From a checkpoint of a small image captioner.
Model: 11.3M parameters, encoder norm rmsnorm, encoder patch size [4, 4].
Training: muon at rate 0.012, 8900 steps, batches of 128.
Data: trained on simulated stained blood smears, 48750 training examples, 23.4 epochs.
Rows from block 5 of the image encoder of a small image captioner, named by matrix and row number. Rows with one number belong to one neuron. Each number is 500 + 40 x the weight over its row's rms, rounded and kept within 0 to 999. All counts start at 0. Numbers have three digits each.
After each neuron's rows are labels from the 100 images, of 14976, where the neuron reaches its largest size: "colour at peak" is the nearest of a few named colours to the mean colour under the peak. Only what is clearly more common there than usual is listed. The data: simulated stained blood smears.
# gate: MLP gate (encoder.blocks.5.mlp.gate.weight, 576x192), inputs 0-191
# fc1: MLP up (encoder.blocks.5.mlp.fc1.weight, 576x192), inputs 0-191
# fc2: MLP down (encoder.blocks.5.mlp.fc2.weight, 192x576, transposed), outputs 0-191

gate.215:502418500500500531360500492562491498469500494503500500496494511489500500511493522501492500503345500499500500507500505520501507505498522487501500544500500500510500500502489505494501628500500499391458500513500495497500402467466498562504500500365504571496500500480500500500500507500548477502476471558501500500415477499500439500501500500500500500499529549500500499379498501521492542500507532510500500500497500500498500500502605500500549494461505500500500607348500616498499459497500493545499466500462480498425498500493499500500500500506499498501744504500497500500503499500474503482
fc1.215:610500468500500496532531500498500520501500498513500500373484439503500500500499479500506495518500500500500500507500499515499500501501465542501500512500497496561500500511257514501498501607500500509500501501496486489479496480436499485438502500528501534476486500402500500488500499500502408505550716517479500500656460500498478449502500488500500500500475485504500501500485488502502439500501502508500504500543493500498500502500489501500504500606531500500500499564500426500507502500485500440518487498496555494492512500499553500587523500549415499500656520501498500500499531500500500500
fc2.215:500500500500500500587503556498449500499500500472500500500500515500500500500500500500500500500500500500500500500500514301503500500500501041501500500500500500500500500499518500492500500499500499554500500500500671500499500500493500507503489500500500496500499500500476500500500501500500500500500502500501500500500484500500501501500500509500500500500500500500500500510414500500500500500500500500500500500500500500507500500512500500500500500517500500500500496500500500500500500500502500500500499501500500500471500500503500500500500500500500500500496499500503500500500500500500500500
colour at peak: pink

gate.532:256500500500500500500500500500473500500500498215500500500696500500500500500500500500549500500500500500500500500500500500500500500500500500500500500500480500500500500500404500500500500500500500500500500500500500500500500399500500500500500500500730500500500500500500500500500500500500500500500500500610500500500500500500500500500500392500500500553500500500500500500500500500500500500500500500500500500500500500500500500500500500500500500500506500500500398500500411500487500500510500500500500500500500500500500500500500500522500500500464500566500500500500500500500466500500500500
fc1.532:500500500500500500500500500500500500500500500500500500500430500500500500500500500500500500500500500500500500500500500500480366500500500500500500500500500425500500500500500500500500487500500500500500500500500500500500500500500500500500500500500500500484500500500500500500500500500500500500527500500500729500500584500500500500500500500500500500500500500500500500500500500426500500500500500500500506500500500500500500500500500500500500500500500500287500500734500500500500500500500500500500500500500500500500500500500500500500360500500500500500500500500500804500500500500500500500
fc2.532:500500500500500500500500500500352500500445832500500500500500500500500500500500500500500499500500500500500500500500500500500500503500500500500500500500500500500500500499500500500500500500500497500500500500500500500500500500500500500500500500500500500500500500500500500500500500500500500500523500500500500500500500500500500500500500500500500500500500500500500500500500500500500500500500500500500500500500500500500500500500500500500500500478500500500500500500500112500500500500500500500500500500500500500500643500500500500500500500500500500500505500500500499500500500500500500500
colour at peak: pink

gate.61:504527679500500500470500498597506495500502509493500498503400505499498500499501503500498500475500500500500500443500476493503530500488466499477497576500609533500500500487509332527493501319498498495500500505500500503506809506487500501499504500458498502502505500490500500498499498498500483492500499546450499500501521500500513566499500500500500501497499500500500500505489517500500514500499417486500500500531502498513509499500490500498482500410545500500500494500511501536500499493500500500503489499466500470528525499480510500514505500507679500500504503499500526500500500500518500493
fc1.61:496449413500500500499500500467501485500494501506500500499492499498499500493500500500500500553499500500500500505500677500360498500494502493496500543500500470453546500499171506613516502503500502497500500490500500495498309500552507501513500500533500510499498500500500500429500500500539516503458501439573500500498420500500474492501500519500500500501538500500500500494585474515513496500494544501505500500500491492478482487493500500500501501334523500500500516497500499500505492501500500503500507501499502501498492500500492500480479500525500500500555497518501500500500503500497500479
fc2.61:455486500500500500500500501518460500500500500500500500496500428500500500500500502500500500500501500500500500491500644825500501497500500491503500500500500503500500500505594500500500514502496486501500500500500493500498500500499493502576503500500500501500502500500506500500500493500500501500499500500500500500499483500500255500500500500500500500500500500500500500500500499500500493500500500521500500500500501474500500500499500500500500500541500500500509500500500500500448540516500500500500500501500500500794469500500531500500500500500500500500503500500510500500500500500500500500
colour at peak: pink

gate.383:500307493500500500532538498534490490520578495498500500500490398515500501507500500500500509499507500500500500500500473564501500505500420500500500604500578508514500500509500501452500616487495496490495500501499501500500495369486500498536499500460500505508506500489503500559500500500507498526508503503500515500566500500502324476500500503500500500468503500500500500499459424501513499500500515500500500500500500500500489500499500500500509493494498499500427500466500446487678501502483500501491528502500500499498527500437500500573534500495500515500782501500500500500489508500496500504
fc1.383:500500500500499500499567499600498504501347500448502500530503165501500500524500500500499498508500501499500500506500501499362535500500497500586500506503500498500499500504445500488495500500507500500499500509500498500500497502504499496527499500500500493501529500499500500456500500500506503501395487500505502500531490500495319501500500500500500500697501500500500500601513451500514531500507499508500500500500500501549500500498497497500500498451500501500500499496498499486501505487500500500500499500479500500497534500501439500502484500504577500500493501455500514500500530500501500500
fc2.383:500500500500500500503500500520528500500500500459500500500500509500500500500500500500500509500500500500500500500500537486500500501500500494501500500500500500500500500496502500500500500500500499500500500500500501500497500500500502543498501500500500500500500500500621500500500499500500500500503500500497500500500495500500000500500500500500500500500500500500500500500502500500500513500500500499500500500500500500485500500500500500500500500497500500500500500500500500500500498500500500500500500500500500500508500500500500500500500500500500500500513500500538501500500500500500500500
colour at peak: pink

gate.419:500500414500500500500500500500599502500500500506500500500500503499500500500500500500500500466504500500500500500500500501500455499500500502286500504500500500360500500500498500499500500500500500500500500450500500500500558517500531499500503500498500476500500500511500500614498500500500616501502559501500500499518501500500500495500500500500500500485500500500500500333627500500499282500493500520515500500500500500498500500500500500500499500270502500500500632478500505500500475585500500500500500500544500500500488500500505500500500500500500529500402500500500500500500500500500500500
fc1.419:521496500500500500500457541529492500500500499514500500500501499500500500500500500500500500500500500500500500500500500499500502500500499500514500500500495500500498500500500711500500544591500500501500500500500500500500500500498413504500500500500500624500500500500500500240500500500500225500500500500500500500500500500500491500500500500500500500523500500500500500504500500500499500500506502499500500500500500500500500500500500500500502501675500500500500500501500500500541500500500500500500518500303500500432503500500502500500500500561500500500500500500500500500500500500500500500
fc2.419:500500500500500500500500500515448500500500635562500500501500858500500500496500500500499496445499500500500500500500500471500493365501499501500500500500500499500500500500752500520500495500500501491500500500500500500500500500510500444376503500500500500500500500500498500500500411500500500501500500500494500500464496500500500511500500500500500500500500500500500500552611500500499488500500500503500500500500500500500500500498500500500642500502494500500493499500500501500500492500500500500500500500500500500500489500549500500500500500500498500500500500500492455500500500500500500500
colour at peak: white

gate.369:851499500500500500511501494499507486506488413504500500500539508502500500499500500500537440512490500500500500489502473517496498499500479518561499544500497519503500500518500497500499568643501500529501501495499510500502462466382500589500500500426503313500499500500504500488505520500500501505570506503491500500502505500514606501513500500499500500505499500500500500478511493499507400500515505494500501500501500502556500500473511507500495499495506500500500495443500450501500499550500500479503490500626500500502511500500484501514517500398498500493494500500506498500500503500500500530
fc1.369:507480500500500500497522488613498500500501498502500500500498361502500500482502500500499501506488500500501500500501485499625481489502525514525500507500498495473478500488560500425500494493500497504500500500528505500500468555476500500490500500474521535453495500501449500502500514496498505500506510500493499500498503500519478499502500499500500500485500500500500500488475498499512510500483449501500486500498500497504500503503501510500500515432496502500504503578500519433286473500497500500555429500891500523500476500482500500474513500503519501502504504499502498500500502500499500506
fc2.369:498496500500500500509505500501479500500501471494500500500500499500500500501500500500500502504495500500500500500500509504470500500500498536499500500500500500500500500499500500475500500500500500496500500500500501500549500499496500735507499500500500508500500500500497500500500500500500502500514500500504500500500510500500418521500500500500500500500500500500500500497025500500500530500500500428500500500500500500503500500500500500500500500512500500500500494500500500500500504502500500500500500500500500500560495500506500500500500500502500500500506500500525534500500500500500500500
colour at peak: pink

gate.296:513514497500500499500570486463491472495499360515501500500505474492500500500500501541500518530490497500500500502500502500463500500501500584459500500501504506516459500507494500544504431635501500499501500484500500499500502240498500501501500500506500500493500500513500500501505500500515497497479500500499500500502500500499439499498500500500500500493477500498500500507504507499501464500500538500500531500497500499498501499517509500500500489794500500501501499428499523515492499498501500500454521500502499500546582500500584500499521500500500500500540500500500386500501317500461500499
fc1.296:459497507500500500500503483526539499500499477497500498500517505500496499500499511500500687514500487500500500500500499501559499546500510509499500498500512500499410500491547500515500499502500473506500500516500499500500512396488500497527497500523500500500500500500500500508500500500500500499504503500499499509660500500500499486500500500500500463501499500500500500502485513493500509500502670499500495500500500450499510496648507500500500459505495500500500501467507487503498689502499500500498581500520500500606646500483501500490500500499579499500500500499499409499500424500263500485
fc2.296:500500502500500500511500601500469500500499488829500500499500502500500500500500500500500513500498500500500500500500737555492495500500500514478500499500500500500500500500512500502500500503500501498500500500500504500587500500500473506500500500499500499499500500500500500500500563500500500500507500500489500500500500500500500500500500500500500500500500500500500500493512500500500173500500500501500500500500500500495500500499500500500505500472500500500500500500500500500500518500500500500500500500500500500500499500500563500500500500487500500500499500500454505500500500500500500500
colour at peak: grey

gate.258:420500510463501500445511500518498428499508501507498500500479499488500500502543500388499500500603500500500500500496467628467499500536608502429500572500513500503500500468531500384500481494486500589502500487499635505500404500501497506454500500500501501537501500500497500512500501500500502500501497513520499500495497499500468500500500500503500500499500525500500500478454594505496531500585475313502500500500500500500500503500457500574479455487500487500500478566500512499520505500505500501654510501499499585500485500459500500435500500512358499500308508500500488500500491500507500500
fc1.258:470500524439500500479455499554483469500504500502500500501500499491499500502539500395500500500544500500500500500491500574480492507549620504501501500500503500500500500454528500388500436497499500616520500501497695507500408500503500506443500500589501500616501500500486500507500501501500506501500500507532499500499461500500461500500500501500500500504500503499500483489481499501499501500613499364503500500501500500510500500500454500535468473504500489500500484544500503500526497500575500483543522500500500617500481500470500500361500500519397499499270498501500462500500474500514500500
fc2.258:500500500500500500399499491497500501500501506500500500500500479502500500500500500502500504500500500500500500500500502489500500499499500501535500500500500500500500500500500500503500502498500502499500500500500987499521500500500632522500501500500500499500500500500500500500500497500500500500500500500500500500500499500500501499500500500500500500500500500500500500498501500500500500500499500551500500500500500500346500500500501500500542500528500500500500506500500500500500450500499500500500500500500501500500499500499500500500500500500500500501529500500419499500500500500500500500
colour at peak: pink

gate.20:502519490501500500602501500600415500500500502500500500500500501500500500502495502500481482499499500500500500500500516510496569498476500501450500499500500502500499500522462506499500502499500501504500500502503500500500499457500500495500494500320500500500535500496499500501498499500492512459472499535515500499485505501499302517499500497500500500816501500500500500495491500504454500500500500501501500501500500498502498500474504500500500500496716500500500500528500488488500491526500500505490503500345500500489494500537491500606492500500500491500487499508500499500501500500497499499
fc1.20:491515502500500500506471501495500492500500511565503483572431500500500499495500500510500457507502500501500500430500505550600500500500491450501502492500500502458547500500496500505500511492500500497500500444502496500500501520613502503514500500480500510498499500507500500499500490500499318499564500500489500500484494500500767490500500500500500500499498500500500500510500444502501496499496500500500454500500500499496500500517495500500519508443501500500500501391500545500430444227500500500582438500512500500501523500499525500463498500506500500500526502500500639500500503500500500498
fc2.20:500500500500500500500495541445499500500514493550500500500500492500500500500500500500500496469500500500500500500500500803495500500500500469497500500500500500500500500500507500533500500500500391596500500500500508500756500507500579412494504500510500496500500500500371500500500495500500500500470500500503500500515503500499499498500500500500500500500500500500500500500412500500500507500500500505500500500500500499505500500494500500500475504498500500500492500500499590500500500499500500500500500500500500500499259500500492500499500500499500500500490500500413562500500500500500500500
colour at peak: pink

gate.159:501504506500500500421304503638581516500501488515500499500372478500498500491500496546500498506505500500500500474500504482493503507502473473492500512497489696500499500537501505509503588502500501415500500511500505500500500514498498488484502500502499378488497500502500500520499510500412500528492482495505645500500501500498525504500500481498500500426500500501500500497500513450512501500306478500499500500501500488497499507495495500500531515639502501498500500495500500481493483493496500497505516495502502501531500500654429500392500500504497517500540497503500494500504495500500500497
fc1.159:503499498500500500765381500176500509500589500497500494496553506498500500504500500500500499499411500500500500500500500489500498498500540505498500506500500608501500500503504500497500504497500500525501500502503479501500500500498500413500495500505500573498500500500500500501500492500348500365500500503501511500500500501500499495499500500500500500497500497500500499509497502523500595500427501506501500500500497500500500500500498500500500506436516501500500518544500502507526475507500500500491422500500500500516490500505514500500500500505497504500500501500499497500500498500497500496
fc2.159:500500500500500500713500457501500500500500500450500500500500501500500500500500500500500500500500500500500500500500504480512500502500500299525500500500500500500500500500500500500500500500500500546500500500500545500504500500500503505500500500499500500500500500500500500500500500500500500500500500500498500500500499500500475500500500500500500500500500500500500500500500500500500500500500500499500500500500500500957500500500500500500500500498500500500500500500500500500500501500500500500500500500500500500500499500500466500500500500499500500500533500500502500500500500500500500500
colour at peak: grey

gate.166:510468501499499500490608501504499545522448331499506481498484496499500500500500500511500476506506500501500500500500500479504501493501499448498565514500500493499501500516496504501500495524522500859496500518514490500500502500501499507509436500516480473496500500449500500457462497497499513500486500500505496500496496500500378528500500500497499500511498500500500500681486500503482484500502489559500503500500496496475496466500500499500499510467505650503500498501506488576505420527498500496453537500500500500500405500516499500500493500483500487500520557499500502500500499500501501499
fc1.166:506500521500500503493508504513515480500495460485501505500500500501500500499500494500519500501490500500500500498500494504500500512500475500518500500501381566498500500389509501489500500500491500503503500498501500500500501496500504533480500500500500508591496500650507500441500481500617500489503502504501495500500497500500263475500500500500500500508499500500500499384621499500451511500407458475500364500499500499625500500500500501500455500555500500501500498425488500447540568494501500739513414508496500499500516500497508500501472500500508499499522500498505495500500475500499531500
fc2.166:499500500500500500500602564584496500500500449512500521561500491513500500500500499499497497500500500500500500500500495459482497500502500565499500500500500497500500500500586500444500500495500500491500501500500503500501500500501500502660437500466500530500500500500599500500500507500500503500491495500499501500492648500500500500500500583500500500500500500500500500499552500442501501500557500132500503500499501502499500500500500500500499500499499500500500500500511498500500442504500500500500501500500500500567520500498421500500500500499500500500323500500501503500500501500500500500
colour at peak: pink

gate.533:566489674500497500500494574499500500500499491499493500503472453485500500494500500499500500498550500500531491500503481487501500469500500510534501500500487529449448500502496499500494506548500494543500459503500500501501498493546505538535502500504500490505519500493564500487499503500664500499146500509423500500540438500500477493498500500500499500531500500500500500500500500504527500500504504486494498500500500500497516500500496500499561468511489499494503503499498687488576469534500500501492516498454500500402507500502501501502504500534492495500500492533508581500487500500500500500
fc1.533:585500630500500500501500500446503470532500517452498500500500508504497500492500500500501490500534499497511500498500363330522521494500507500645502500500496524386500500500493499500500500500501496522500500533500500502500500500514537574498502500500501504500674500497529500480500501500512501502209508500480499500591501500500403500492500500500500500520500500500500500509499497500508477500500487490499500500500500495499500500500499500500508500500479500477500503498503662500572439537500500500500500492473500500467503500455502500503501500554499500500531499500513500500495519500500498499
fc2.533:498500500500500500500517500470507500500499448489500500500500487500500500500500500500500500521500500500501500502500528538499500507500500473505500500500500500500500500500500500662500500834497543516500500500500500430501500503496500500537491500500500500500499500500500500500500415500500497500508500500523500500517500500500500500500500500500500500500500500500500500516516500492502511500500500506500500500500500498501500501527500501500513500500501500500500500500500717500612514501500500500500499497500499500431452500500545500500500500756500500500495500500501403500501500500500500500
colour at peak: grey

gate.264:500500500500500500500500500500500498449500530500500500500558500500500500500500500658500500500500500500500500500500500636500500500500500500500500500500500660500500500500797500500500500628500500500500500500500500500500500500500500500500500500500500500500500500500500500500500500500500500500500500500500500500500500500500500500500500500500500500500500500500500500500500500500500431500500500500500500500500500500500500500500500500500609500393500500500500500500500500500500500500500500500813500531500500500500500500500500500500500500500500500500498500500500500500500500500500500500
fc1.264:500500500500500500500500500314500500500500431500500500500579500500500500500500500500500500500500500500500500500500500500500500500500500500500500500500500500551500500500523500500500500500500500500500500500500500500514500500479500500500500500882500440500500500500500500500500500500500220500500500500500500500500483500500500500500500500500500500500500500500500500500500500500500500500500500500500500500500500500500500500651500500500500500423500500500500500500500500500500500500500500500500500500500500500498500500500500500500500500500500500500500500500527500500500500500500500500
fc2.264:500500500500500500500500500500500500500499500500500500500500891500500500503500500500500546468500500500500500500500500500500500500500500500500500500500500500500500500500500500500500500500500500500500500500500500500500500500500500500578500500500500500500500500500501500500500500500500500500500500500503500500500500500500500500500500500500500500500500500500500500460486500500500502500500500500500500500500500500500500500500500500500500500500500500500500500500500500500500500500500500500500500500500500500500878500500501500500500500499500500500500500500500500500500500500500500500
colour at peak: pink

gate.126:462501467500501500113516500490500512499499511502500499500521472500547500498500466500500500501500500500500500516499499498501503498581492491499500501500504317504500500500470504500502492494501494502500500440500498501500500499458401505521484500499500504497500500637500500495500514501501500500500501502488499500500508500524500465500500500500500500597497491500500500523499520500500474500542601509500500496502500499586500500500502499501500500642498500499500513504499513492501489476500500498499501501497500499514460500501499500534500500560500584500488492497499427500500504500500499501
fc1.126:674496503500500500499481501499490526497353496564500500490469499501496500500500496500497500500451500500500500500500500512461494497500502526385500501500500619502499500497525500507500499516499501462501500500501471501500500502527501464444511500500499651496504500358500500526500501500510500495459506523500500500501504500496553481496500501500500500500501501500500500497490503500501503500500495615500503501497499500483500500500500500499500498480456500500500551543500500489628519498499500500499668501500499500524558501527500500500500500501499500500497496500500796500498469500500500498
fc2.126:500500500500500500175501493495501500500500500500500500500500501500500500500500500500500500500500500500500500500500500533500500500500500506131500500500500500500500500500500500500500500500500500472500500500500468500499500500500564640500500500500500500500500500500500500500500500500500500499500500500498500500500500500500501500500500500500500500500500500500500500500497501500500501500500500498500500500500500500314500500500500500500500500500500500500500500500500500500500500500500500500500499500500500500488500500500500500500500500500500500500567500500499499500500500500500500500
colour at peak: grey

gate.428:500500499500500500500464499535490361500501509500500500481505487500423500498500500500490510515500500500500500500500485510500500501487495580522500500500500704499555500503500500560500485525502504483500500500505500500500500495486490500500469497503498500503504500300508500462500486500506511337501535511490508500497414500500567494500500499500500500500501499500500500595501695498500502500462505208493499500502500501499500500507500500500500506510479500501500488510500496500500514510500500501499500501499500500503498500502503500498499500501500482500510516502547506500500499500501500500
fc1.428:502500526500500500515546504478511594500498500496500497509497545500555500501500500499526492490499500500500500470500500495499500500507500421500498490500500280500480500500500508424499547478496496566500500500487500500500490550542509500439549503458515500500490500535485500531500502500479488552468482498511490500512551500500497502500500500500500500500496501500500500430503405504475498500544488888508511500500500497505500500494503500500500500508501503500500516496500500504491500482500500495500507495664500500500501499499498500500501500493496502500498464492493491500501501500499500500
fc2.428:500500500500500500554500498552500404500500500549500500500500497500500500500500500500500500500499500500500500500500500498489500494497500701538500500500500489500500500500509500500500500500500505350500500500500511500493500500499581500493506500520500500500500500500500500500500500500500500491500500500497500500500536500500504500500500500500500500500500500500500500500502500500500500500500500067500500500500500500336500500500500500500501500461500500500500500500500500500500479500500500500500500500500500500510500500500500500500500500496500500500500500500499500500500500500500500500
colour at peak: pink

gate.50:500501500500500486495469500619499508507504501504500500504268574500500500500500506500500498441505500501500500499500473499503511561503504487497500507499516499509500500450488500494500438500500498509497500522499509503500500531498560502500500500495500229559500500500500500469500498500498496504509504508498537500534501500503493500500500500498500500626506501500500500515501453498487498500501477485500504500508501500510500500499497500500459468511526500496500499500500506507706510642500500380356564500529500500495516499500487500460500500449498500500500514500514503500500492500498500500
fc1.50:510493494500500501498502482423536495452500499422500500500586500503500500500500500500499504500527500500500500499500492683583490500500507503498500503500505500565503500499570498501500515370500500505501500501497507500500500502472495500503500500502495501515500500495359500508501500499505513499504512500500498500499500500500446500500500500500500500599500500500500500502500458494500495500468499501500500500500500429498500500500501500500498408497484500500500457596500500441491500494500500500495511505545500500501471490502504500498501500483462500500203459501500265500500500500500500507
fc2.50:500500500500500500498498500505500500500500500499500500500500425493500500500500500500500513501500500500500500500500540303471500500500500476508500500500500500500500500500497500508500500500500497504500500500500565500500500500500530537508500500500500500500500500500492500500500503500500500500500500500500500500500496500500015500500500500500500500500500500500500500499507500500500490500500500500500500500500500500607500500500500500500500500500500500500501500500500500500500499500500500500500500500500500500498471500500500500500500500500500500500570500500506503500500500500500500500
colour at peak: pink

gate.111:500451500500500500500727500500500500500500500500500500500500500500500500500500500500500500500500500500500500500500500500500500500500500500500500500500444500500500500500500500500500500500793500500500494500500500500500500500500500500500500500500500740500500500500500500500500500500500500500254500500500500500500500500500500500500500500500500500500500500500500500500500500500500500500500500500500500500500500500500500500500500500500500500500500500500500500500500500500500500500500500500500500500500500500500500500500500500500500500500500500500500500500500500500500500500500500715
fc1.111:500500573500500500500500500500500500500500500500500500500500500500500500565500500500500500500500500500500500500500500500500500500500500769500500500500500500500500500500975500500500500500500500500500500500500500500500500500500500500500500500500500500500500500500500500500500500500500500500500500500500500500500500500500500500500500500500500500500500500500500500500500500500500500500500500500500500500500500500500500500500500500500500500500500500500500500500500500500500500500500500500500500500500500500500500500500500500500500500500500500500500500500500500500500500500500500500
fc2.111:500500500500500500500500500500500500500500500500500500500500000500500500500500500500500500500500500500500500500500500500500500500500500500500500500500500500500500500500500500500500500500500500500500500500500500500500500500500500500500500500500500500500500500500500500500500500500500500500500500500500500500500500500500500500500500500500500500500500500500500500500500500500500500500500500500500500500500500500500500500500500500500500500500500500500500500500500500500500500500500500500500500500500500500500500500500500500500500500500500500500500500500500500500500500500500500500
colour at peak: grey